config.toml
horizontal_flip = false
hidden_act = "star_relu"
mlp_ratio = 4
parallel_block = false
inner_norm = false
conv_stem = true
layers = 14
label_smoothing = 0.1
loss = "cross_entropy"
residual_init = "none"
muon_scale = "original"
max_steps = 15400
final_lr_fraction = 0.05
weight_decay = 0.006
adamw_weight_decay_other_params = 0.05
Rows from block 8, named by matrix and row number. Rows with one number belong to one neuron. Each number is 500 + 50 x the weight over its row's rms, rounded and kept within 0 to 999. All counts start at 0. Numbers have three digits each. After the name is the row's rms in percent of the matrix's.
# fc1: MLP up (model.blocks.8.mlp.fc1.weight, 640x160), inputs 0-159
# fc2: MLP down (model.blocks.8.mlp.fc2.weight, 160x640, transposed), outputs 0-159
fc1.17 058:662570555541443472505486503500532475552528524480575573552570504472503436500466528584578467447559531574527441472466529452539503460569524518509481504550453515465452451521514463551569541574407547463534493408466496572443513400387495474497493520556453580495556472560552512548409451532574465441486473432518518527486453480445467460483503525582484488522572461546555456516442567454549469446570467403479511605447461494425500465624560548496559508540476442494572540434542498464426514542416548
fc2.17 060:466533447430584496438441548484550525430587491528495484473515501579509520499482487482481431472516516555560512489524512554458489497513494462560491537473507466472579581499534363464510532453577594433538519590516478502463511522533534617484536450507492554442490438474449490457439556486540559562537399530442436549530574459558482503540466530475498489448435561473405512520379485539427544413445489541619497534471399501574469565473375509479467532564484545553459466369455521481602570510490504
fc1.18 109:525516540502484518531447479462561537502455395555524510537520487379447453564514515480529580537507507564585440535463490503460611386530529539493477483474522423585427460488523456538385469453482400523485414460423507447575452440545481530542448565610434510487477596498542507530510577555469547597489475465535555641474490484490585437488464516534415486518463491477568581540546555540504525512444495491493516492477458529543492549551512525413513408520530475496450522559557518432450499595426565
fc2.18 113:486503512535516580473420478555451595562593571444514447520450544508439538509472455422508491526551502460494479490544523587527473531514402502493494464471521580444543546575502504449545550517468548483485463569456568528473508477473435456448488496506496490536570374481510471503455496414455487540585413415487462611492496583507421406477521510541587534458557514551443410478492515388516526441448405504465519490494421576548413410512599549539542567441537522471497486548405511558496483536458603
fc1.19 057:545475526562429498533533556538416493537526430493530507539463502489513521432518484547482563531499533485449445485447488443600442554498381540501548499476498413461605439494440433437483468461481611406491525498504540379374488499489498499462509570616472540423495535482517503583444509470495362527531426486567463547482495513442557451485457521450547538508528504527487513483529591563585481501464561512415508407546553550553537466557422549530553499521495505542518566368497594526584513476513519
fc2.19 057:589479507490484426508415507449567409480506497496440480493488548495530455510429465533415473496457405545510578502516445599493505555464587509503469476538410509507506558479463478532515446451541499524584458532524443490437417499514498516476538524542593546529445540512530534391550514509533553459418521589407487520533545579530502502557509517557525536527516488527521530603482481563439468481502513533558498501436387533387511497482621455403475554492552510496459408578498513354358441491520548
fc1.20 058:398462505563442485549471414467558473496574472367462593505495405517477470548538510429512535544539506512537484382476555468520466482509494420516537495386450541538378438490495473485443503487549471513474450482527495485511487442664486497518479426497506416497467379398545450562508524560482546535557577536528380511574472525509486578419557440445519480444510430543506469515555497516512496482496520493444451513534443385442517535490437516533488587423530475530527537482521455507531569537468426
fc2.20 064:562577511432577504479592549595417408424467557578551502485509535539479554534470485517418482494467469503501537583437495572530488507451492553507527517457540422511506551448503375583516457449415550470506492400507464521457488595505517428459563559483477498430536553490516547363556508444479477594486498457511618402419427483536489418529516548509525528463514515480559428501570486539495471462545523541532587470415588543513564455457549504468448443540421469473474502539464457415494531533531492
fc1.21 019:367515457456425482473637524513500529522608448486500435480514499381359563417555541459460553534532459535505492504473469507450537507544549504513473469522430508527445507418448433526500466428510455558501541540482557535505545571475490524468514509477481403520602530434369493519434495445484498454462540422485530479538532500490496396505488556556516606530468492576489401522484451506480451474520556601499588532532579406502497430554482558444508521494528538549467565476564562516560500505465410
fc2.21 019:456499542571504515536456472521546545584478490519487538492516470652638567450496444511508447533503546430499460484544518498497427518482485474499512521547584550546430525394542508475461505527472493477474515482526384502503429507575558456523495459444513569490425443545554481469559435576465534460458421559470490425454437468537527622468490470443524371496467500503566523447532504482486408566512530385506422567374452564501528469456477480553491468397426428522568554544468496544461488549556486
fc1.22 049:487485533520538488517388503422469502457430517477575498471472392499522617475485524431558548533528455537543561551475562471489488539508434548401506512477567557461485472496453457437433459567475503522565480495392444517496494576495539548528598505418536518458534477523451426494491434522465462530453453471476474519548480449545514556475409541607510480538516475460513534508551547518436607518428523474494555435554493418546475527462505482473410475504607410439573347385484562526491466539468405
fc2.22 052:558568409491545500525541533577509578473534518526411561553570603461473448462461491471513595507489509519513412500583539432492449509433468462469524467504381461509483528467520399508550553512517442562406574423541523495508498513534517502488414506566551477488464534483507443488517437517490442568458546518545513495511460515387491456549607483487478527607506514559550557514451556471607434474461507555474494457375576584414476466420533480561500475448465573436453510558563486420459457428551471
fc1.23 117:490578489565523494613502564564439469466547494528547463503576461439462550565549545516424523538507465551506488473561550489535508567487454558482502523495548544486448539556471516430595465546538518417522477431521486511537507467447401574508515547467496423437485492498503518574498605504499439489538483510489529594501670461565535434508491498505483459500453452515507402608560482425469553468418604521515466511625544394545484499518477479586543463535463510553545466424554541483550491490449365
fc2.23 134:514506491475533466477501453465513530397492540475562530513367511471439545471484449457554480563530526525495568511596451542420458533480513491533552548511445555474562488550498554510458489576492474495480540579483444500457506538471543465508456607530458449577495527398394444489430485528461508487447513477582420525551444625446519523438554556540548389440484585457529521489439456502442492389517503515570492520480497593431434514586457559430532525390546478525444600560466481504487558469510612
fc1.24 059:495491560417511388499538508472570380458471572600582486473519510506454517463456481548584500508450543570508498437534545482464517491420491411543511586442540549524581586528518533471514459551513515437412390499570517539485447506563548481559474549521505536654507460439499562501520524486517471577515431538511568495462486522527590477546475536491592531496484530361469560469435459520530581498504495536461506524555541389533576490474482479477513394488484483510547521479484434365469547433500488
fc2.24 066:431516484524522583543480435528362607521469450467583495436478528564460513500549555399448504488500489511503450585515476515547557526494527510489484478609491523519495363534492532469562522476522464554439616538451517426473557479502434466541504637433508532485539464561418384477515456629551554454461552454510493476521582511530432458378471450517453467559532521433456513544537489481476486493512499495442503555520450538500470517538487456465424472559584488484375483515472485555586492565489463
fc1.25 145:549503538593381529499442624552502550515431500488463520420499503424519548541587531486446502565513517491539412523508484547501502565432442538552546509448483528519611341606486418465493451540454521496465500467455440448457486535508466554475454459505414552495479456405495459502415432540547532523442484522472537459527413489580501501507523541485495427492527446578573514501519535570503481535585520445478523469410485540529484527517530485460465532617483541469500480415662511519443455491580534
fc2.25 152:478449551423452583498461511526478480424579515509513480507525565543503549488445521449477524494490514417508526544434503500491503474497543517477503550436476468467467585450476434552523515555535588505577441494492565401507433543539604411565497486535574489389506416494495558508495424519510563424470504522522572526403544513401543440450500534500393509481425518587377541500548553491530530583412497494480557471414462559516474623528540455554557499568557471537430509478371503427554542499521504
fc1.26 108:629404521569554593435383443526550486522496484462503512535487487480538508410505560481410480519601459536349535474566536472576520517513496520620463494439453444497498570569513564505527507561473542529449456600434476501530510592468468542558521499526580536567481485483480509444497554512468381619468501527498476489482485533490544532510519475506466464495585517507442532503429432529481488478554491510439419454513530376545462529536463537435539517538428455618464438474533555550502562461465493
fc2.26 112:475546469559478512604548504550450482525483603436498518511519461461557447491497426500587469432347520484538408453495461506446516499586534556504542403527492481539470505440526489535502419429514455496551447448603513585562523516469439506447503554494444464416536552537497526437498564499431578464538556530455547529525426522537495476549493496502502473530384490409482524471506529537560525422447616515442517596487408590541581512568519490534486450424431554448540522507574456511460582557440491
fc1.27 141:414500443475514425454459554507446547498467489567600538501527644460519511485493512401544655418490402545479471473425465525482457494544545538540600563492512322516408535534512457520512480594495506547468479491376553414510516575504568480496435506492510539557493463553590492520530462545535464486457543560454519517556496520519499520539501481567494508530493532505508399581583459426546552513574497498506484481474443440581564503492475476530515562531542420480492494536479463386482509517553502
fc2.27 149:384511562478524514587569436452578469429477451465515476526581467488489482484454532625518343542509520451495483482559522467537626559547489519445530451516496534521405454468508483478540563466432534437509506518540528567505466531504573482468537474533346564481486543478526532484574462474487554517548433414531504477541451417438535559437557477490489492434524427445546582476518637460482476568507538461477477450579487591537464512439474507497472510520431567489521459520438469489568504588421484
fc1.28 105:556542499532496494501496579445498451529445529534511496549464452408561509495460553426468510496492380414513500439499469550475461350515462623538490539548515553446523440492439490540522554582552473523547460429542541488502501507427566531552507528545478547535550530474542596565528463530558507571551560392478475531492522504544461472479417522516466460472543480498498491447428425593411582550500510585486522519443482609576505511483528511495677528531554514440510509474392489446504506519454396
fc2.28 108:484527554385448479426566472482456617544506470480523523423510509598496522431513506476431413505480612475494586540358530491490497586523578517462446450479376442508520550435521435531383569535524465427439582561583422485552524491621524451497519529423484558493424477513514483479515569481511466535448558520491462505532509464468558465520545488488541489488584488487508457601537535543578449525503509532523476500499456353504406556494508479505440538499467548538459506548455559495477457480519540
fc1.29 187:575499437548545521475507502495539496525428488498532551551549516552524483534483532437447550524605441422513438483492515464433533482518480505539519614560403451572441514472453449454453491528472507488435448556461458479490491553471518595522508505476476586594438541510449478437506594497432451498485429498548458463515448386513433544436571563552528441517480532532513437471459507538475525519429513522474462495550555463496544521582533420583499446497521304593533438550508459469599516515627564
fc2.29 190:529460430483500457406596491498457486499430525516520478430534536560510502496480482531501581451545544475397484577539432555524522507446518566545447440517535568452477545529588520507511518538522585487425478460518527493535570498621582491468608489605465498468536526520542446513495434491425601517505523382439441568613445580442539471443553472486610473506515524568404491490462507472456493507498450553457514560493418456461453532451462594461499456479510512398446558399483419555500481456487495
fc1.30 124:485505549531506518466549503432494481476465500536449512445464468494568462509466601592580469505452540545585447446496529496447542492545453445461495471504549511562511470528472464484565525605473520508501495533568622532517335366520485504508552422516555543488486526457514509535413561467477575515486438530447419459585495388424401532484465667509500452479473440425524472509463461435466509506530433506524551537460570515509482532479457580595513520522592600463505534501503424501482447437522524
fc2.30 128:527524464488459504515493468535447528492476507479441579432519548565459460493436520525509430491565537494421548555499497490403352464419438558558561588511571504407532541531539552506478490551450468508532448491469483449487557605465425543552492599448539414496525451502475495446451530534500512536541514465559541559570527530478460402467541485484455467527510598464487586501493516600508442604424527509419544516522516480414581432451474358435544496463507445639495444469521526528531514532515454
fc1.31 063:503516559525605535529437458517463484502525591506491429508563420501486508443524464514478592584501582557539517533506413463500552423452489403576598499415406464500453508446504389508510519402553473518518570516417442513505561513521493532479487512526428426521512490549482530530515497511580455479472478535534433514486474405490541520473483437449404511526563539574524538476539552449518492597459524543473496476496494464505517585519492627472504472460410521618460544601513555414516471477358440
fc2.31 074:478474467497422555540462599464488501496451465441575482481477509524488522559516441472391439414468574355445541484526535540543588527556489559459486467541561428561502565527523516488479406543533509547443520486520516443419459465540532519504554481478441656512510424555552485486436495419376558489492492605528548494577559525461532526558572545419467464446455513500440443619540469511447425468484497466548493552506504561501469543428457496477477468494502511395528451519589492608513496500489545
fc1.32 105:546519432460510511545476452483534502479587556527456472504604355485498525339539463489512476486493480519534495536491538501534474517511441454486429511517498500512540431552449413538476555423570598548458530491561469633523493507561510522529515446516489507449574507504444488462540486550575561535484487556528544505535400538424420546374522495528452486529499522500416410577544437488544543511529469401483446483576556486495463450519403427479426472478535420565545547484485488513484504448346482
fc2.32 105:474511550526468529478488624484500456443438578543507472508475562482444477561468459427503507555449556514447440474552493399523471582536540538537561511520471491473449549533534509530531530555497447419506457447482513459467504522481418492439477461545490532559501475481513535507502480407331560427493493425475378504536529491570497458587519488454553565554427543545493582484573543556456569472411460541569574440496379532487514437596562533489591554485527524397477469403538516443477528496582472
fc1.33 079:540453509385603511544529386467502549524506511502512480552544500446495524506443537530628570531501450397559493438525471535400484574499468546426485500509511484533536559490463529471472514523499507457603454494537495496569514541428612401489467541573478496431473516515507450481621519497453526520461555510525523439472501506517516455578480411413531520397578470499527445579517505387500457520562483480515546523491559544523536411585430506520421479386474445459441493501506368532408498532513506
fc2.33 077:469454458527523482445477553591489550450552552575511423517433429617519549513459550537484418465534589564433442460547547395451507455459510493522520597420457556522506517465425437451507525524400473456419453511446414543437441497545491592459518482467496418529542467468550485550490547428458506518531458478427486565537549483494479556513555410504530554548588477578500615474454485551464568439541501544520456535483570516560498495455452470564529423452472527582517599421482574558465464483534479
fc1.34 044:493532492568486449474513512457580454563506578501530432474457516478476562522510426503447587471471594366462486519546525491508398459455443506448473522478492489530511479521508560573473480455406411548431518506475615421484461486448430553491445490526331449515529445477510565515638517528597483516523553501499508457586556515485472519442462488466581461510516548504348434495527491523569536411534439516473483450485483504553532508492461597492482511523448475465534512432454422507577434479559432
fc2.34 047:477378500505578412470524481466507544499543462466484464547489406533591465471474526456515486498465456639514515469431500460443536459485530560480496615539567461473529638474411560488506455475524551463514535479419493500474558516548523530406502541477512539631560521545494522495479480503473564502450485461468449495533491530538529464471541499597396632413441447550539520548436490436481441568497496449493409489517436528492529464596511514485485534520557482478512446605511405486394600542519522
fc1.35 071:444492477534497577594606514474485523435485509549408472526555447480503612535480527539476530416475525531403531518525463465461624469560464522447510532562533422443512432482459646452519482484468413581484471498447534481467512541526509550590483533442484504538635420535571523413536549572506446530466513564352504434439562517571510485378521559523537460588513485552485483484465502460519444560498461520502571505477520508518484502503465498548559538514531498550448490493553506580538589469529431
fc2.35 070:525445465464607411471425427455573486421469494419545568486394488492406474566565500539498539545526470547556477485578554540446431515505522498526441541464517487472417599411497427512457491584487489510527510587463478508541501495555458460491665498548543414560471550423548421552486440450508487489485535493504478567487423429544432509473614523584487470478495556493574466586529501498473449512574492476519487533476490477535525495534508570472504536457465455495547486564547411418573469587438442
fc1.36 111:467495456435444475531519532469519499514500391465501471486514599532491443505444461558501491505504373525544538497477593565476499481491508561620493519555467520445554544454569580493558541542413485517523513492555559474549517506463485550413529480461462476586605462546567536467495574498635552546529506485576578476459490493456455521459448532412614612539508507500568566544462421505547477404502457416503475466442490425530518429509524507499558528614599546543539525520459418476555547551483542
fc2.36 110:379419520548602472498556408426491542552440516519463588522465451398469456583540571500474452607532484504482470536571487552538469498511473510486497496480544453473390477497499429560460534451624489476474484539509548540541522410506522406539542524541508483445421500420544477616461476493444479497484496485479554459633525454396520544629549538579422481468571522479534409498450469538472539538529485581533459502586492464530464480465423509495550526445464487524531472504531445409561493491492479
fc1.37 089:498539547533433530534483434468516547577467456583612498458607497460463419543406635472465347466473583485553490520481540627494532506535573499534516492490541524545415467471516597553592478537515523548491469508442479451466561510548465518361484538470477447476534472528531488460530486503470566561518541423552538417480388468495469453441469516506451529494532566524495513505470506405562464486497473507427484567444507394493462505470549475552455516493503441556492473430422391498464449517472540
fc2.37 085:407526449444510450535495610527566416442466501544495547528410432510576557541546471466587439603551462482429589465532500447494477495504496475513441467531460469374497531527511373474522514501524530376494390457433601524433481545420514546533616483521514525513437461523547491554485520518416487466486418508557479586604407532434493515532505532452520504457525563484463500452540489455450527497427523482547542436555497570560481486545468514535420535470517595505535552505522477505501456496604484
fc1.38 156:430518507499434532478531522445476516511487452420620526615470546462418439517574467485494468445454465528535511488427431568508468506521595513524593472491428499588438553446526542528473419558552505505436499508530563402523425564536496535492544478528569429543491505479538362451585614488554518461536611468477505447530420485556470580478568535529519411514533536514555502471458439496467551441544509433447501526536473493537424548415559434436494551543412544487488482506472575545590498520539521
fc2.38 145:543495535515524515518492531565583429427552550512489559424552462439370546465504497514488452499478527523417481473512414379511483521569495515594566498577573442443508526465494488493440465631513538509549463510569441509510516450364466534448548511419447539528509507593507482488435485511619483583551510466444515486477571460488462471657506510485464548430513456476511438470510419505526512523467588535450514518543500403449608402510445491571558447501442513504485492541527487554540502511551453
fc1.39 119:540475503497543593446527531447435620528550497518560387551512498477585402562569433443484464465478471533460564528463569431436544461512419545508541463473511518511535572549464503467570508460536548417569473537581517489497538559483497497604447468490485504446500572562503502486528471452498494552383558485562444438461490534495505476494494529518519468455518473389419513507510574467490546578563559483403581437536480539501551373480564473497455536499413532561452572506539499565538560367556506
fc2.39 117:494546469523547463474482447571456524525480557466578474522445430554443482532399387562489518460592488424513441524528496416490470553490468472523525536447462493469445494498605432543529536591454377536496412474422517512414520541493486496532587510497562521549489425588550393475539515531553504517537527555430488466575516505467442432539573518491508547621517469456549570436504506515576462489450439550508570530528562457459547467473533429448577436490522527604518498500492445479405370520499525
fc1.40 174:473520506495607417516467496620455494589370583546417454448474498553518511425385566485523488482542492516660397584465557439503462411553580545569499532418462548556514543520559479507474498480532520450488440561494517508476557540492518442529516397552402505489540589513574507511484442436487490546568518488490469498400482514532486537492417463534500516569555449478447504410488504576517519538520470506403445544528504471517516529434419395503504505479529393480480463496537523480490512514508503
fc2.40 186:431543486490378517492516653394530460466579510452585480474462572472519415557553513544438430578525477425469516534525473481527507521484530461524426477578474473505463542438531552502509545432490383491488522492485528600455519432570572420471413526519554456445527531557453447534517477481468506512523507480457613530567477522493530513562464453498527462523536550461568533460539495475580568476548525537483449422539455446477549450433443511389499562506498570649499528466555547514391445483508504
fc1.41 075:521522512522469574530576490571430587472493552415527519519505516502476545530394476465472510505493519479517506542354485535399521466593503490557435479469464516390453499514414564514508550555390499456528514475535494499497460488481494502550440509528465421587601433466578529440498492494542496539415479495561560425560439512431473488571441506470450465553431684551497551523525504463534568545425460570499454564537479453436553465419581491535496461531498445535429508522501582481533562449487451
fc2.41 071:497499556506598448498518482448537536423514459609519464504429485442617484463445594500512501555535511460500467524530488593525491504472512399449512385496423475611456529534517509422554568522463458517508499523532435521428539494485504541543595579416416470450420488504473458565507529523487531523519454489588424460580455573453460511500519546483601532521519483415555479467385512502520443371596598523506527502559570465491503554410474451536446512516435548470460539498449456513431519479564503
fc1.42 028:593463532510532485563520463558572487471526517528518502470497568483547524574483493477491540511484409496444448528481576366576531479536454453480430477462489559514545490507516372498546500522391510561476508472455448512669437499434439528462505507526550583510481495407501417538526484489526480524503497345434474532475574537453550464563569464467527510578506570501510454492569491474553454486423466483517539510559609576449535568448492436473509467435523422478606543416485566467513491488591494
fc2.42 024:470524460503445553526423478505460518492499487446528460517516446544533419494508439434466442524504639541577422495569604534463482463436601472558494540534534577461413448431514525492447555498554560521457483510483466514401517537528496502465421495520492486522579526506473535447522461498486478468484575571573585558484485485560502532498470562520440650455511437426470503581413527514442505555550566387507510501396442531471596546554474493458395450484522564501475463534524492470426587540397501
fc1.43 099:448529528539491525512548472407444500458555619502552446544480478508438492512507462433463567535513488384456521517549398510520520432485491490479601551510437439533397423499487560599514515582495411511369449442391475464563503493455503462514532491543439590523547565563462518512531546496557486588599599495479561517500514493468487544479456503469453473575493529578525434500550382458553513501456456441458451538475432471468496500610471538478531611544459516497495424478441487448542481490573481
fc2.43 091:512459502544476458457430537510505473557536422478487548525514519431433455342524467557516427495482506432515499506495560419488455503474530607526451564554640404505516561527509457578463452418457543511525591536483595459480419552543591474421495505535401520490453438546453426485508446436468508423508477501461458507454472540555476547535520493546424580443446504417480541580523572597448554579535484523504487475555517571524527438566466503552502520524384473589503506507567445508537517464510523
fc1.44 133:618551541589481497516523541511460492550602403517487480470489439448452515577533501480533497491581545512489473542518485408439532444472538527488422634469425508562510410499530460519569511529461446455562526540567435436522526517458493528401537471495382566461564394468519515442572471457485500495485507443512555445443530527532446480456561532558530452595527534575552522507585519482549561530474409417545535492458490415509461527492508519467512502510464495465479522592516553514441526445318532
fc2.44 136:478498457488552565507514521460595443479467465543584530493432532529563569488521482528544504466459358514572479571469533552548575510566519442493526491508573517364518485504417545421424435498463591522511533500442544500418464480534458508501528503507529525482428500498525407488491395474494533493458444540486551436477443453514540454492428494534462547518563525512476565484443446452484449498444496614443520521539446535516515407521468505547509561550485529465522570353523546413579414629599469
fc1.45 008:474515437517535583498522482515547551476455487513556513549591480515531445510640580571546446470465477428401568415487561534469574557424415499461497516473519467556459488446473548502385445387429486474486391488502442533476474576549514504486504522482472546559568503477497453441568508464401535506509566551521583413516414516527487389477513473436459455506498464497482534503438534501492458494583414521508588412552561603552495413468518543470409458507554475508549506474477576509473464564464475
fc2.45 012:475430400450510560526474488467528545551498404509440448534558393578466473408478456549517502501532533477551458494517538542480449417568576472527401459528476541515540548393475416501486532562473478463497531540526498456417399414534501452460527555335427549526444462486548445455492450522517515580456481616467496510463503437455567523516558448522528480571441448558452456610468407467485460445523540494493553585440446498429549522563474458535488488413458507507465517541468468535497549425524486
fc1.46 104:595516463484465539510499533461572500532539584538406590505391423553428536467419555493515523548475455517539540566528507535514569455527467544540557477519535541508476507413526573460449530427550471521545488529501520553478532414597514525479481516501570569497524520446496511449501573506465509548402615504472514466571386466471512512609510509493437513513470551473470547550499473453487508396489510603453583511414455476487410458519449519344468437588490478483558530484576524432582515454527426
fc2.46 098:491542556518490487462441449490483521452415474462500409532572500473526511633477440512505574402587401495527574438503506494472501572521443422530541506505490513517465503621459548547481496508545476467524473455546577435501453521436566433433501430430519387495400499560530552463453481614558569558525430615554515514496399494556499457460453510566463554432531528461529471496461492529511464527473541438549493538521546475408440522544480584614493553458550463518430462497540512552407462492535530
fc1.47 031:542362546480447529531514462530494547531513444556534513623476492445542521444464557389470507514499532476514448496476458432537479512519396533550514493512502491463533431490522429422450434386452490483434496466511516508435588592506488490396533520582514527464470508496470464553456528473382450484526459500493564571450452532451554382419471508487550488555537468470568546442509488516550476480445571508416561426584530543396491432548403523465502513447516461492642520397527521482524470498473460
fc2.47 034:532518470518464487504447542519503476499530487585425460508562527588465440561488478473518473518472394518464546474500534592483488534433552456475404438602408448528464482439425390485511567505505582484580514514508497411474446454467526462508524577538542499450443547551485563449497471489500559495448454600501476507456429565539484567645501478460504533493528428532478497561480462575463503526469497518646554493463412489469523529515579506481510514512580533469386469563494467359395498490488584
fc1.48 124:521463543529519578429457545506488502495390553512461490524518496466403496511486536472432563561551505524498522547520539488462527510491464500463514389489507519512515526552612483452407488527528404564552557469520439469489508547405500506504491521513475461527440364515555484531520466518513527604463422480493535541593525446514527437672428529449466537351429536435491478463484491553490502444535517535438549484523598554442481487621549503535411535564548413509528483447554515409433465537504465
fc2.48 132:515514492494482572540459469514529550364572617497458554482470535490589519476560488560531430437484397548510450513502514519479527443484399484571415501536465461435498500572468486487504523509440503413422506512491386593503587433498543440505528430547501570509441478486549536404483529515514543502523388481490451466411539531443488450434608545471497532578557577537496508573472489505546473414433458503607482467549465524469462495485540540573511480569514479408527525612438520586522479473562494
fc1.49 053:481374456481603471373497428483516523564524464537543562488537568516586481484505542412580484546535573488430356531570537465487448579580578528500384541486522494545525608531506504449582535595487430475558516531507494596502470453438532496530538514521484463410519478372466506469510500412496472543507501477396458563446497532439544510479498491499439467519544506520496427484484586483442549533494462510527491527498573480527499466458499589499415483505584538487512460451606497542502429558482478
fc2.49 048:551485455547555459524510536488477490487532438465509529553426372515564495530474485439432466465396587579452482498446535465578495498477480519490529438494533533570569516496492546460579479387448517462512484510413510395503579514539406472542366536468493404523469578573514445516568471472533559526484434474488465545472460442541540586528474565539501465598485435516453474505383514455608492555482597536509529539471441583440544471456552481493518533454431483587506496535596523427524538494465548
fc1.50 138:403497407491536508469476479499534456455435531491495467498508515643397521506594482512426469499613481574518531465507491409483474560576594557576560562451461495570497482566489576538570517513544430490520537395510504503373519457491466507514440454527457477522503400420466538521578578472497499523510536500490463527533450499473589556543530525509435438581539464489547537540488512499489527454486367430462582516437559454549438475471456460518476561523525450564535441594437537500516399541465525
fc2.50 136:523591548498427498519504517492473428490465467480498446427488468393489520537557482456489435470604447398486461536410429511499488478502485412591440486569486511459370545556543481450620479505461577465568521545531481530523587452561620459517465468439505492534539484408469449438463432479549530543517563465466496548510550532451522564495552516583549456483518440555518504478468536503576512555518531501469456478548511529513555453490634570491543365505345518482472469513528455485540521515457554
fc1.51 042:562530441548517523516472531593546470534508553514487542479554498439612575385384439573459443536522550453423428550489391458525572571502602474539530492505552536501502486483486524509481506454436539570537456505496484528539516527407625524450462535480482487466549468535482458539439520569484441514489512556583659514464444499564531462499571515492530416562485485583450462535504548565396532491493469456463465497483520491394466577471493490524585458546466507496562420419482496407480497429528465
fc2.51 049:490409441505377452496440511479490547561455527457507405526528468628457580561527580471577591508575521555609503413539581521447406405515447447531445536448515549454551482445535537446552536503606495490458607545482509527498508418442405479443521540558584490467483464497484503411490409516473657495522493451490459508507553524536448553466420448394456515536480505514506531515475475487563476506518506531572500507541467433541501478506481526490542556455417513460512500531486540525430531468544531
fc1.52 161:491610479388499529519585490445481512489515443421443548539469426572489498514472486479508557452475422551510501523486509398490604439468375423509546441436496588473497464571491493495381520513574543526562458580478527553543459530542486549541577440510514540476462506528468460507443547552547550527493507482545548448484496532509567529485474442551427497421405396455445553453459562523523480436426490585522484441519510380510483431447535509489527530516605527549446417503568494441439509401494540
fc2.52 155:500444529576543505450549448439510467571475494570490440514508459461490479549503374452520493462476405505469465500586453537514430504518452449550428477460545497448553514531462485457605563474523450510467504606446507462524466527452556526503554480557539498540538437442456473467515470523552535431552542429487477521492430454534517536402572609479575495412446546580526522486541637431503461470538530523504545548466558455538483539556471603475556546455520509513564463553337380514561537432472539
fc1.53 042:500513587503552442560373497550529498515530528515479431508518510504519382460493546539574480493521430508495499464497561510414555537474523406467511411568442532535505522495480462529540505572549455544456467475486497463469527504440548413511503534501524544529473414455514441484541465420457477543517463494505559522398444349498566428510460377493439502473613480522507533498545504441477471540645469486565375500512535473447554535545519463612535524560456502517388530523485588485431461410514469
fc2.53 045:467520286436488420535517513463549537531543515476508590487396457513562478469500424448511477452504544442459533422504587446536555498536470631592513496460552523500511497459521580486424475495518524503471487472453527494573511545488507590461471590438506431533534443548538405473502495467447461513484538455575532591512584507537492477445556559559565534538457341548511482555477505479476469482483545477509558474445444334529501529488551509534438507442540497520568495441452487491536486492507516
fc1.54 088:496515493474395552503569466543479505480465538587425441489508477633544500527497492558526496516440586549556526537567501446468553485469521525496461508554581514423360551481540598497542525486558503472507439559532590539466508485503458443603420546516490524497528502459528478566487422464476564511499403520455561495493439496506483476487475478526575467479541414480522527385472537525536444475448540600493433593538432449553503513571538514582444468450464518548508506349503450611453601488456514
fc2.54 084:556503576489605490527439533431477435502527584332518557445536524459454517479476423481543504513562494497454483477498541522488489522463488507572528550519499516557522520524480456513501387595505477538517470477495485529460532618425511543480548529469430523482562460493432481442541508463478461492420542499514456427430511456490443518467572563417510525593596557475415545534488381530482432558496551373513444506565512517464487573483555557512550501588470364576470548582479563456451449529516473
fc1.55 045:542499576344470563542460425479541519442557438467491550480446504567450471554472499448557527488498495557457636546433442598435463459502507553492479593507543606477514581515550487537523523501518405549532498426591468533544400467468447500569335479524533420515450448470458523552557492555534502460448430458447525510543531494497498539552542377484561545564575543608584468485454503532484483462502479494529509467477487516491444539475533539460412477445466457457471498470511472549511547466557527
fc2.55 048:495402502526459509441546488532433592438548542459473482433477465500530622506449487446464572549482535432626387485493533402544550555508498486455489506528494473543468465497490519494548461601548518468448458593441459466415543437449594566504555521584482559476557487480610496508491512461489482489573568471520470393536422466579427469489463491545459628414432484570502492558472482500495400480512531518517461523566600448523514519542509467517605504582419505466458576481480540498498496478497519
fc1.56 117:497515507467512518486570473585430474506487547522477503569502502505493563512550564613465520381560489341362555448517454511496493471529523525567502492523477592466504554494555456486467513544498515545462566436402484553595517444496548444557521618522475591501506459529493466503442560520557394490536528517574473400509612458440530386489484555413541501503502487432553482485499540449488518467482426615552596507521459431436503524550463541555562517515486535451497496495457450526544490511415499
fc2.56 129:601496463560537520439432474433581535473485414498411461483405467561377411531476493403466457520492536587592451431462557550549478571496436550542397464474515475469525400490462539388472486460509589543565458621484535474485483553442456505503577546559499425559521532514455493461528497563454549494534481510457520588533601660617449533493503458505441517497480547477412526522549482470488529495488491551488504478434494482496520521472522511539540506413576440532529475515486509483490458514482519
fc1.57 032:521460511507609496501488590358556563521581535497513496569542542420591452582462538468538427506558550388490427490417510449421491395554581465521491465433515481450504632367505545467495523493540548480437457574564488497532407498488528466585430518519506482601598565528519518491565426523491469459550449406490524482507464510489554511499418504462455492451519580503469501457450545562482450453576480525461488548526573485531515516480444507526476487500534496428499539576554494581502523509495561
fc2.57 033:394524476493492416498539469604447522491480540552534535356490437643509534425557506492511467480514524556494626447361524454600505507492491515446458520491347428481513553509429443454570450482446474470500478409545479537431463459639438542496428527439522517493520550501535439575530554467491547596491521543507510506585467513537504484494570487542483505521439505473546458535450475490626443510481473491485498513485446548521469526537469481474456497492449544521497454516516482488460608566483421
fc1.58 174:461522444490500473515463406438495577534490474525518541488475492509488579465496453523522563592503409429556450578494440599544508535505386487523527586495441488513412481527496460455419588481511496478563574480445472436465603527516452505391495492432433477432499442542561536502587546522505532545505506506543505546565496555425513493544452533550509592505462423567492578475525498479539510520603419475537399505625503471537534467486489471482527412507539501480653514513471485367537498527421489
fc2.58 172:559426584477532569470511497483506583557380517477535558491577520529494517475554474451499485438591498451444487313594578445498475539437479510549538534495430512510468495552537516513531521534479457544521418454507522523489436428444542484536443451599454500523532489522456542521563443505598511371475493461570452491482550422562472471489452460445505477526545596532449492521461396478496458526514444421485535537552503606455487528491590550443555530499454443536431511486502469495470562454637503